A small segmentation model, trained from scratch.
Model: 9.56M parameters, 48-pixel images, encoder activation relu, encoder widths [192, 384, 768], decoder norm batchnorm, decoder widths [64, 128, 192, 256].
Training: adamw at rate 0.0032, 6900 steps, batches of 128, held-out accuracy 98%.
Data: trained on rendered rooms with furniture, 72500 training examples, 12.2 epochs.
Rows from block 14 of the encoder of a small segmentation model, named by matrix and row number. Rows with one number belong to one channel. Each number is 128 + 24 x the weight over its row's rms, rounded and kept within 0 to 255. All counts start at 0.
After each channel's rows are labels from the 100 images, of 14976, where the channel reaches its highest value: "patch colour" is the nearest of a few named colours to the mean colour under the peak. Only what is clearly more common there than usual is listed. The data: rendered rooms with furniture.
# convs1: 3x3 conv (encoder.blocks.14.convs.1.weight, 192x192x3x3, each kernel summed), inputs 96-191
# convs2: expand pointwise conv (encoder.blocks.14.convs.2.weight, 768x192x1x1, transposed), outputs 110-219

convs1.93 [ 80 117 103 150 135 116 129 107 104 152 116 103 127 137 123 132  43 128 100 130  86 130 120 138 138 101 134  98 117  97 117 118 142 131 141 125 123 102 112 116 125 129  89 117 153 129 132 107 103 151 144 121 124 124 141 101  98 128 171 107 131 105 135 119 145  82 108  82 122  94 123 137 165 153 141  99 101  93 126 128 143 113 133  91 117  85 142 122 103 145  63 146 128 133 146 133]
convs2.93 [155  95 109  91 125 141  77 124 118 134 124 116 149  90  91 105 117 126  99 132  94 130  93 123 153  91 156 112 115 157 149 121 156 151 147 118 135 127 150 124 124 110 118 101 123 148 138  75 149 126 125 174 170 137 141 116 150 113 105  96  97 118 150  84 122 132 106  61 119  61 155 138  92 100 137 112 105 125 144 126 108 130 121 136 110 104 151 108 155 119 146 151 116 119 124  94 136 106 122 118 130  83  86 108 124  68  95 113 148 101]
patch colour: grey

convs1.100 [144  99 140 108 136  94 125 127 112 150 202 147 139  86 108 115 140 135 139 174 153 102 142 131 148 131 130  95 137 122 101 121 100  99 132 144 123 123 122 150 126 137 138 108 112  72 119 137 124 135 104 154 146  91  95 135 142 150 105 128 122  98  77 112 102 128 139  77  86  95 115  72  87 118 132 134 117 104 104 113 111 135 127 113 128 121 145 147 110 152 182 100 113 107 152 156]
convs2.100 [ 95 125 126 117 151 132 175 129 120  99 124 100  97 125 122 173 146 154 100  99 124 125  98 140 120 105 145 111 141 151 125 146 170 130 144 110 101  90 137 137 174 140 137 148 139  73 158 120 167 172 151 134 155 165 137 138  93 124 126 137  71 116 147 134 113 161  99 117 145 129 117 130 100 108 172 165 145 102 132 147 169 115 121 142 138 139 131 123 111  92 174  96 131  66 121 129 100 108 119 155 181 153 136 106 125 127 136 140 127 152]
patch colour: brown

convs1.105 [153 160 135 169 138 122 134  90 124 149 133 136 132 119 188 169 134 117 101 148 128 125 130 171 138 122 112  76 134 138 123 159 149 148 153 128 118 130 153 100 150 138 141 113 119 168 193 105 156 149 142 146 168 111 137 108 123 108 175 154 112 105 168 107 125 108 120 132 148 145 156 182 157 164 167 126  95 106 131 180 145 148 161 125 112  89 159 134 116  98 153 113 106 119 128 154]
convs2.105 [ 86 105 133 137 120 125 133  66  79 114 115  90 178 136 116 101  84  92 102 130 107 123 103  90 131 127 116 146 132 112 100 120 107 119  83 122  99 104 167 115 126  96 126 115 140  92 148 135 135 125 116 167 160 123 173 110 122  86 129  90 108 115 100 123  88 101 133 123 146  97 132 117 106 114 128 100 103 117 131 121  87  63  83 110 113 138 116 104 123 106 114  59 147  90 101 120 126 103  91 105 125  83 109  77  98 124 110 124 107 103]
patch colour: grey

convs1.34 [161 123  77  94 144 132 145  82  76 162 119  99 125 108 164 128 113 100 145 127 131 154  99 114 119 141 113 134 143 126 102 143 155 111 142 107 114  72 154 159 103 120 103 147 142 143 111 149  65 137 114 128 111 144 179 121 138 108 141 156 114  69 130 153 119 130  96 140 105 102 110 109 122 136 149 104 145 146 109 133 130 168 172 128 125 119 108  79 180 142 101  98 140 131 115 140]
convs2.34 [105 139 145 121  96 121 143 131  81 129  69 153 141  93  80  67 116 123 108 200 101 145  85  78 115 123 157 118 131 130 114 109 150 146 145 165 105 129 153 101  96 101 118  88 128 134 161  95  87 113 101 147 154  99 122  96 113 112 118  43 100 115 165 116 102 106 139 135 122 103 146 133 116 113 103 104  83 170 113  93 100  72 153 170  93 133 102 109 171  88 126  92 153 104 138 139 142 111 161  99 143 142 110 133 136 105 126 115 100 122]
patch colour: grey

convs1.11 [100 120  89  77 124 107 112 110 133 135 126 122  92  83 101 121 135 132 114 106 121 128 110 100 150  77 105 143  90 119  64 129  79 117 131 109 129 106 119 169 118 126  96  98 130 104 108 134  95 119  94 124 131 108  99 113 135 106  93 136  84 101 126  95 145 122 139  91 101 100 111  85 130 127 145  96 123 117  78 110  97 100  99 112 125 129  86 112  94 126 127 109  94 104 113 114]
convs2.11 [134 125 132 122 105 121 112  83 108 139 117  90 135 157 219 146 121 155 120  97 124 118 171 132 118  97 151 164 117 131 159 136 145 198 111 145 136 157 131 145 166 103 158 124  93 125 121 160 139 107 126 150 126 139 141 141  92 104 105 167 157  88 131 170 117 146 147 110 138 158 155 152 141 119 144 175 139 148 140 120 131 111 118 132 156  77 126 135 154 136 130 125 157 109 105 119 103  86  89 145 137 128 127 122 142 158 127 126 132 123]
patch colour: black

convs1.15 [100  75 126 106 151 159 122 115 132 132  88 131 165 165 170 117 101  87 133 148 137 118 156 112 139 124 139 129 119  66 156 135  67 101 157 110 119  93 116 170 139 124 126 105 125 168 116 131 130 146 141 145 159 126 134 133 149  84 171 177 133 114 169 150 120  91  79  90 126 126 127 145 155 129 146 103 110 114 133 138 157 148 180 135 135 107 118 132 190 149 124 146 127 176 112 116]
convs2.15 [ 97 109  80 133 124 100  65 127 120 105 151 106 164 145 100 115 114 110  98 121 116 147  67  91  87 116 138 152 119 103 137 125 113 119  81  95 158 110 150 117 145 115 154 109 125  83 148 128 124  78 110 115 156 118 132 123 128 136 128  81 114 130 137 117 119 141 113 142 159  66 139 130 107 137 102  74  96  77 128 145  88  72 121 137 129  89  94 107 134 148  80 117 131  88 131 120 138 163 146 100 121 142 118 100  98 124 100 108  96 124]
patch colour: brown

convs1.81 [136 107 113 109 175 187 154 146  85 138  95 125 110 190 133 118 136 138 142 189  94 161 110  83 161  86 119 145 138 123 135 134 118 118 117 111 143 112 143 150 112 124 118 105 137 112 114 154  88 139 137 136 151 123 108 140 133 187 197 152  82 122 155 143 164 103 128 111 135 125 146 122 128 173 163 118 140 106 118 117 110 127 149 135 129 127 111 102 134 133 146 172 166 176 135 122]
convs2.81 [136  97 125 102 103 147 106 144 152 129 107 118 123 121 100  87  97 114 118  90 101 107 114 120 140  90 138 122  88  92 118 116 106 122 110  72 176  97 129 129 115  95  97  98 111 141 113  99 120 141 113 135 132 104 115 111 121 128 121  92 112 106 106 107 128  91 115 119 158  66 137 109 105 108 106  93 141 117 138 109  97  67 126 101 137 122 112  85 141 125 132 135 149  93 132 106 155 104 162  92  74 116  92  93  95 116 105 120  85 108]
patch colour: grey

convs1.80 [118 125  77 170 114 108 114  91 171 134 106 107 112 113 113 119 110 134 122 126 164 101 112 123 126  90 104 120 141 100 105 130 136 109 155 124 145 166  94 153 124 148  98 120 171 145 106 118 136  68 132 126 132 118 104  90 110 125  79 114 109 150 135 112 102  83  96 132 120 115 111 120 162 122 144 107 145 130 122 113  99 118 135  89 118 101  70 163 155 106 101  90 137 130 113 130]
convs2.80 [151 125 131 124 163 141 116 131 138  84 112 130 135 131 158 168 136 158 109 127 160 124 194 132 118 144 108 139  70 130 167 122 103 206 126 177 119 143 129 140 137 148 155 138 146 148 116 148 152 129 134 127 120 127 108 141  99 116 132 147 138 126 130 173 105 172 150 119 114 166 147 162 128  64 231 147 151 128 142 108 161 126 121 141 152 103 129 151 158 153 147 135 137 113 152  91  83 123 148 143 156 155 126 139 146 149 111 134  96 122]
patch colour: black

convs1.10 [ 90 113 146  65 158 124 173 117 119 143 143 119 158  75 161 137 132  95 123 141 138 140 122 166 117 116 163 113 141 129 148  92  60  82 137 138 104 131 146 127 132 101 136 109 147 172 118 149  88 124  96 121 107 109 127 149 128 164 106 117 125 109 150 112 112 113 112 111 105 122 145 129 101 129 121 135 112 158 113 141  84 112 105 124 139 130 126 116 117 120 116  86 120 100 136 132]
convs2.10 [ 99 145 106 133  86 127 130 102  90 129 111 162 170 118 130 177 127 125 102 106 131 160 136 136 153 154 118 121 126 128 142 108 137 157  84 121 135 107 115 111 148 104 119 121 137 113 137 101 132 107 108 108 180 149 115 176 141 119 105 116 145  96 157 149 130 100 141 127 103 142 100 121 188 127 137 122 131  80 145 120 112  55 108 110  33 105 108 147 122 130  83 104 127 148 107 154 129 153 114 139 135 137 112 157 141 120 131 121 107 148]
patch colour: black

convs1.119 [ 70 129  80 134 121 141 119 148 124 125 124 108 160  96 143 123 112 109 145 114 129 133 131 129 135 108 119 130 136 104  94 129 142  69 171 131 123 106 125 150 136 144  98 137 151 145 101 139 106 115 144 119 163 136  85 113 157 130 132 137  50 132 123 128 155  98 129 122  97 149 118 120  98 117 125 112 114 114 113 105  85 106 164  94 115 124  49 138 141 119  63 101 140 124 126 145]
convs2.119 [124 138 131 134 106  86  71  91 128 101  98 157 147 142 207 111 172  99 121 109 135 110 197 117 146  99 131 135  61 126 144 107  65 158  98 142 151 149 121 161 178 141 126 173 115 123 131 167 144 112 157 171 150 131 135 115 129 137 146 108 113 141 156 168 131 122 147 126 131 128 152 167 136 102 177 167 136 134 156  80 107 102 145  91 163  90 122 131 130 164 132 153 142 131 103 113  98 120 110 118 143 144  98 108 149 129 113 116 130 139]
patch colour: black

convs1.61 [155 110 117 172 122 141 153 157 152 129 150 140 108 192 157 167 146 138 144 118 131 157 160 133 142 117 125 128 143 120 157 141 142 155 116  95 162 144 165 128 111 142 132 172 169  93 156 124 151 120 150 164 148 111 154 155 140 120 152 155 163 101 150 144 126 138 138 125 159 144 142 175 119 129 137 145  99  88 135 141 114 157 131 140 131 124 149 164 133 131 141 191 136 171 166 137]
convs2.61 [ 93  95  79 126  98 133  91  84 124  80 141  97 117 129 130 118 115 116  91 102 124 131 105 100 109 105 121 112 120 100 130 138 129 117 121  94 112  87 138 113 102  93 131 127 122  72 133 131  98 123 115 128 124 129 134 136 138 146 124 112  78  70  65 123 123 103 135 143 112 133 138 125  92 103 134  85  93  90 117 129 103 105  96 101 101  89  74 101 146 133 109 126 133 140 109  96 130 102 100 116 118 113 121 113 115 107 111 106 116  85]
patch colour: brown

convs1.92 [177 134 131 168 172 124 170 111 140 150 121  97 116 130 118 116  83 133 156 173 129 111  99 106 153  84 157 124 118 148 101 112 141  96 109 123 138  93 110 138 120 149 128  88 139  88 118 127 120 162 132 136 134  75 109 112 125 169 160 128 112 110 133 108 160 136 137 120 136 115 144  86 128 157 182 120 141  99 137 112  90  80 106 153  99  73  96 123  79 157 124 118 120 138 104 128]
convs2.92 [ 98 116 141 113 186 103 133 168 122 158 132 164 178 111 162 102 140 133 105  53  91 124 155 124 185  92 162 100 135 164 123  93 135 150  58 135 163 139 141  88 120 131 121 105 106  91 141 134 184 158 121 179 202  88 132 125 172  80 137 162  69 139 109 139 135  77  96 142 130  53 120 118 115 142 102 136 141 129 175 140  98 120 112 102 117 117  77  98 124 114 131 117 148 138 107 117 130 134 119 132 108 139 119 175 108 141 120 141 115 137]
patch colour: brown

convs1.189 [133 123 113 162 128 104 129 134 161 126 159 136  89 158 142 144 116 138 150 115 117 116 125 153 124 109 135 143 144 152 130 152 146 140 100 103 124 175 126 100 154 156  96 131 144 130 109 108  77 116 132 123 140 153 146 142 138 112 124 108 110 133 144 171 127 135 110 119 131 182 134 113  90 147 118  86 149 157 130 147 110 149 142 147 122 137  88 102 153 115 115  99 127 111 162 103]
convs2.189 [118 122 150 129  93 136 115  70 121 135 117  56 134 130 114 135 118 119 102 113 162 102 125  93 105 146 100 115 127 109 135 134 104  84 116 122 122  92 132 128  99 116 132 168 142 125 130 109  92  91 127 126 139 114 113 152 120 110 132  90 113 110  94 136 136 112 119 142 144 138 122 145 117 109 157 127  99 118  86 144 121 108 114 120 111 117 104 127 145 109  79 107 135  78  97 115 125 128 118 103 108  68 131  83 128 104 133 131 109 104]
patch colour: brown

convs1.29 [ 81 142  77 113  91 103 144 100 127 122 111  95 115 106  98 114 150 133 128 106  97 112  90  92 112 117  86 122  93 141 106 136 138 121 149 132 127 147 116 117  85 128  78 125 175 127 100 126  97 103 111 125 112  82 127 115 124 121 113 119  99  99 121 118 108  88 146 137  77 149 144  87 128 137 107 122 141 130  84 111 110 126 124  84 168 101 103 113 123 110  85 110 104 144 115 140]
convs2.29 [120 129 139 150 183 116 101  84 132 130 101 131 145 144 165 158 142 173 112 158 125 112 122 113  89 115 132 186 101 129 162 137 144 186  72 162 132 134 135 150 134 123 136 133  96 104  98 161 163 145 159 142 135 138 146 133 123 145 164 168 138 118 149 176 168 160 164  99 120 150 159 184 137 119 142 185 165 144 114  99 143 101 139 130 140 131 135 175 200 143 115 161 120 143 149 125  71 120 124 134 187 149 124 129 160 122  96 119 117 111]
patch colour: black

convs1.181 [113 171 126 125 148 127 173 158 107 161 178 131 125  80 133  63  94 134 131 109 142 127 147 121 126 129 100 121 120 127 137 120 116  99 137  90  65 131 131 101 112 122 106  77 139 115 134 106  72 167 123 111 162 140 124 150 108 144 145 126 115 135 121 141 118 120 133  80 127 110 118  98 149 129 131  78 106 130 113 127 103 100 151 137 115 135 130 120 103 135 109  89  91 105 143 154]
convs2.181 [114 120  88 121 135 126 141 116 106 153 108 125 112 131 104 119 134 124 141 166 136 102 151 100 106 141 113 116 102 134 111 151 145 128  66 123  67 118 128 134 117 141 107 129 125 121 106 119 160  90 107 134 160 114 145 123 152 125 124 122 114 121  94 116  99 126 112 118  90  94 113 100 104 129 131 125  96 139 108 107 125  97 128 115 107 147 143 118 108 117 101 142 170 123 114 130 106 110  69 114 165  98 147  90 100 121 119 118  84 117]
patch colour: brown

convs1.59 [117  88 119 114 140 123  99 123 133 111 123  78 128  99 127 139 118 103 126 110 119 131 124 105 108 145 158 145 133 127 144 119 128  82 119 101  98 130 133 143 133 113 122 144 115 157  57 104 113 101 116 124 112 141  71 137 157 124 140 120 149 115 125 133 148 135 121 151  92 149 147 152 109 126 115 106 164 183 114 129  99 133 160 131  95  97  87 110 212  99  99 148 138 137 153 115]
convs2.59 [133 102 125 112 100 131 108 114 111 110  71  88 143 116 137 144 136 107 158  85 145 110 109 104 137 117 180 108 120 119 126 130 127 157 104 129 127  86 154 114 125  97 108 150 167 130 177 127 113 126 129 143 143 127 140 108 108 121 119 112 111 103 128 121  90 106 149  95 139 121 129 105  86 125 140 143 100 162 101 142  95 139 102 151  94 117 129 132 159  88  90 110 149  89 126 124 143  95  98 124  85 144 106 109 112 127 138 132 150 117]
patch colour: brown

convs1.157 [124  71 105 153 149  75 145 132  94 127  98 135 115 149 139 125 120 102 120 101  99 129 153 142 149 113 142  95 106  74 171 154 108 131 150 147 116 114 118 121 129  92 146 123 138 120 141 144 137 129 140 165 123  88 145 156 108 114 176 113 133  96 128 113  60 111 105 100 154 106 121 159 157 147 147 106 116 129 115 152 161 142 116 145 133 134 145 165  80 128 114 143 100 120 172 121]
convs2.157 [117  70  62 131  86 117 104 108 121 109 102 116 161 112 105  95 130 100 107 129 112 122 117  98 134 117 116 104 109 134 142 114 107 107 109 116 107 139 150 139 106 120  98 105 152  95 104 107 104 130 112 128 183 119 150 123 128 112  89  76  94  87 106 123 130 131  93 123 130 142 135 138 112 103 124 106 116 122 105 146 119 101  96 132 118 107  61 110 118 156 100 134 142 110 128 117 138 109  86 117 127 102 100 131 125 143  88  89 127 102]
patch colour: brown

convs1.141 [135  60 118 156 145  93 125 113 125 106  99 124 131 122 118 160 135 113 124 149 153  95 119 147 156 119 176 131 131 102  93 146 106 127 169 116 147 102 132 119 138 138 149 121 139 127 108 134 152 109 150 178 112  63 115 107 153 140 138 126 112  99 112 102  87 123  82 109 134  72 130 156 142 155 175 130 156 120 106 121 107 162 125 113 125 140 110 138 137 127 114  67 119  70 113 153]
convs2.141 [131 147 124 104  74 109 134 113 148 144  51 135 200 155  83  82 107 125 156 121  99 126  72 113 101  79 142 118 131 129 122 116 102 131 149  85 119 122 168 106 135  82 113  90 176 102 133  85 116 150 144 153 161 116 149 106  98 139  86 101 111 111 162 115 100 112 114 126 159 116 166 129 136 102 123 107 140 128 157 161 117 109 103 115  87 153  56 146 127 122 125 109 141 109 109 112 120 109 118  91 117 131 100 126 123 110  94  98 120 142]
patch colour: grey

convs1.108 [168 135  97 154 141 127 196 149 123 144 110 121 127 141 118 145 148 157 142 148 161 168 146 110 121  97 126 152 125 118 140 166 137 109 130 106 175 101 139 138 151 142 130 147 129 126 125 112 151 107 158 174 113 137 100 162  88 136 165 134  84  64 107 134  97 129 152  92 148  98 124 135 117 132  95 136 112  74 145 139 132 176 137  64 118  77 112 143  83  96 147  80 101 113 172 137]
convs2.108 [137  77 130 121 122  95 125  93 110 105  99 102 107 103 111 136 142 124 123 116  91 108 101 103  70 110 157 136 154 116 129 123 117 125 129  87 118 101 143 110 106 111 121 103 120 104 117 105 123 132 138 124 147 134 136 123 142 127 118 116 121  94 108 112  95 165 104 131 163 107 167 118 140 124  95 101  79 111 138 157 133 121 119 120 122  95 126 101 129 109 128 129 138 122 124  80 126 124  93 104 114 111 128 138  81 115 125  98 166 126]
patch colour: brown

convs1.144 [124 116 123 123  64 120 123 134 129  87 139  84  97  72  74 111 133 123 108 118 117 131 102  84 111 122  95  97 114 138 109 113 139 132  97 143 128 137 109 106 112 131 116 118 115  69 127 122 124  94 125 126 112 113 136 138 111 121  62 104 106 131 106  97 131 103 106 119  84 103 131 112 118  69 108 126  99 134  86 110  79 105 119 129 103 127 127 103  78 110  98 141 124 112  88 123]
convs2.144 [119 140 151 140 161 122 153 164 153 179 160 136 147 139 139 134 140 145 122 157 147 103 162 131 121 117 121 148 133 145 173 155 148 160 137 141 148 152 155 138 169 176 164 138 146 166 130 161 176 173 186 146 143 159 164 146 156 110 126 159 118 154 124 118 154 146 137 114 113 123 116 169 141 139 148 174 141 146 144 158 168 128 144 155 160 117 158 125 151 129 155 152 109 136 128 133 134 153 149 128 147 145 143 141 165 142 131 146 173 136]
patch colour: brown

convs1.154 [103 128 102 136 189 108 136 121 123 144 122 124 156  87 108 135  81  94 118 127 104 160 120 150 130 116 129  89 107 109 161 121 122 114 127 127 122 100 146 110 127 135 105 124 164 118 147 132 140 132 108 116 137 108 132 109 119 109 151 154 146  98 159 112 101 118 109  90 123  98 126 125 157 147 133  90 118 111  98 113 161 110 152 151 118 114 104 100 127 143  92  96 124 154 130  87]
convs2.154 [143 112  54  94 114 107 141  93  85  96 120 111 179 106 113 132 107 151 130 128  98 154 116  90 143 117 174 118 136 163 136 116 178 178 122 154 169 148 137 127 116 107 136  96 154 134 139  88 139 112 137 180 173 141 131 103 157 104 159 138 129 127 145  93 128 158 112 106 129 131 146 139 121 155 128 122  89  97 157 144 160 107 111  99 106 126 143 136 133 118 128 119 147 133 106 118 111  82 120 122 139 138  67 119  98  92 121 104 164 154]
patch colour: grey

convs1.168 [158 156  91 161 164  95 135 138 123 148 157 112 112 143 130 118  63 129 124 136 128 123 123 103 143 100 126 135 116 138 136 142 114 122 134 115  93 119 101 124 140 166 131  81 149 125 150 134 107 130 153 146 149 101 135 128 110 125 149 113  67 100 123 144 116 111 114  61 135 118 105 106  94 155 144  67 160 104  95 138 136 121 131 136 106 120  95 131  85 133 107 102 107 106 116 130]
convs2.168 [133 126 117 119 107 111 108 111 109 136  80 129 169  61 103 109  82 151 102 126 109 132  76 124 160 119 184 105 131 138 124 130 146 146  94 119 139 149 170 108  86 109 110 105 149  90 160  81 138 102 151 178 152 131 176  98 102  80 128  79 135 126  84 113  96 111  90 103 129 114 141 151 107 126 136 118 110 130 129 141 145  96 102 156 108 114 131 103 156 121 100 108 164 101 136  99  99 101 117  98 143 126 106 104  92 107 108  89 140 113]
patch colour: grey

convs1.7 [139 108 102 152 131 147  94 135 108 121 115 139 137 117 176 162 169 108 149 120 125 165 144 169 142 123  89 160 145 135 147 126 176 141 151 139 158 176 187 143 113 158 128 171 170 153 130 146 158 144 136 109 161 146 129 123 156 120 166 157 128 106 171 172 165 141 124 166 165 141 134 159 145 147 141 128 134  98 158 149 123 123 176 141 122 124 120 125 135 116 133 117 160 131 123 127]
convs2.7 [105  90 118 125  93 100 110  82 118  89 109 108 122 118 110  88 129 106  97  83 134 105  98  92 151  83  80 120 116  93 103 127 114 108 101  84 113  63 117 104 105 125  89 112 130 136 144  98 106  96 117 122  81 119 112 111 122 126 107 101 105  95 102 108 101  84 103  98 133 113 124 125  99 142 109 116 151 114 115 123 107 117  95 109 109 111 101  91 136 125 149 105 120 124 108 110 140 130  91 110 125  64 113  75 129 128  95 132 109 112]
patch colour: brown

convs1.179 [141  93 112 153 135 145 110  74 120 115 103 100 140 130 158 151 134 127 123 150 109 143  90 175 130 122 164 121 129 117  74 123 132 102 146 114 129 132 139 100  69 118 131 114 133 120 118 159 116 121 124 126  98  96  79 131 110 122 105 116 124  75 113  80  79 103  91 129 102 100 134 150 127 113 133 137 112 137 104 146  96 107 128  73 132  71 114 156 160  97 119  81 138 111  62 121]
convs2.179 [141 137 114 107 105 147 133 139 125 147  88 127 191 109  91 106 113 133 100 139  92 115  88 130 159 104 166 136 140 113 150 152 110 112 140 105 168 116 154 122 111  96 137 111 131  85 154  90 122 123 109 187 158 112 125  92  82  57 125 110 137 123 172  74 134 193  94 131 182  71 153 126 123 123 132 139 131  78 152 122  86  84 109 156 102 133 125 119 137 121 197 110 123 115 122 114 131 137 143 106 149 123 102 114 103 103 107 127 109 117]
patch colour: grey

convs1.22 [145 173 126 105 162 113 161  54  88 122 107  81  90 150 136 124 140 156 142 123 129 136 116  95 120 116 149 129 114 140 128 143 131 134 126 117 103  95 127 146 130  97 141 123 116 155 159 126 170 172 126 132 127 118 129 101 120 116 155 128 123 113 158 147 118 117 137  94 111 118 122 121 140 133 124 143 125 103 115 126 148 167 107  76 153  89 154 138 139 102 135 115  99 155  92 150]
convs2.22 [139  74 105 109 138 109  73  96 101 155 108 114 155 123 135 120 137 143 111 155 114 135 107  86 153 136 176 135 125 129 134 152 143 150  94 123 153 117 132 114 150 108  94 133 108 128 156 115  82 139 158  95 127 125 148 138 121 206 154 141 145 134 111 120 129 151 142  93 150 149 171 109 143 139 160 111 125  86 153 161 112 146 126 106 120  91 114 154 157 125 123 121 107  79 139 135 131 123 143 133 174 148  98 127  98 131 128  99 123 110]
patch colour: brown

convs1.89 [163 152 142 137 167 124 130 138 108 136 134 145 124 160 197 149 166 133 138 130 132 168 158 178 149 123 120 139 132 140 162 144 135 145 143 129 138 151 176 138 128 121 138 150 163 133 169 127 153 151 138 126 159 139 155 147 148 129 178 155 152 107 151 168 117 130 142 125 142 125 162 155 139 160 152 131 145 107 136 167 152 182 165 135 134 117 156 125 143 144 129 166 132 148 125 161]
convs2.89 [100  93  74 136 115 111 117  99 104  79 125 114 146 124 124 132  96 100 109 116 132 123  83  93 102 119 112 111 118 131 128 117 116 101  84 132 101 114 143  81 113 125 119 122 121  96 149 120  92  87 129 124 120 134 147 132 116 129 128 104  97 116 101 113  98 124 123 110  76 127 129 114 110 123 118 104 107  77 127 140  91  91  82 137 120 121  85  98 136 147 131 133 148  78 121 106 119 141  85 109 119 116 126  71 121 117  94 101 134  90]
patch colour: brown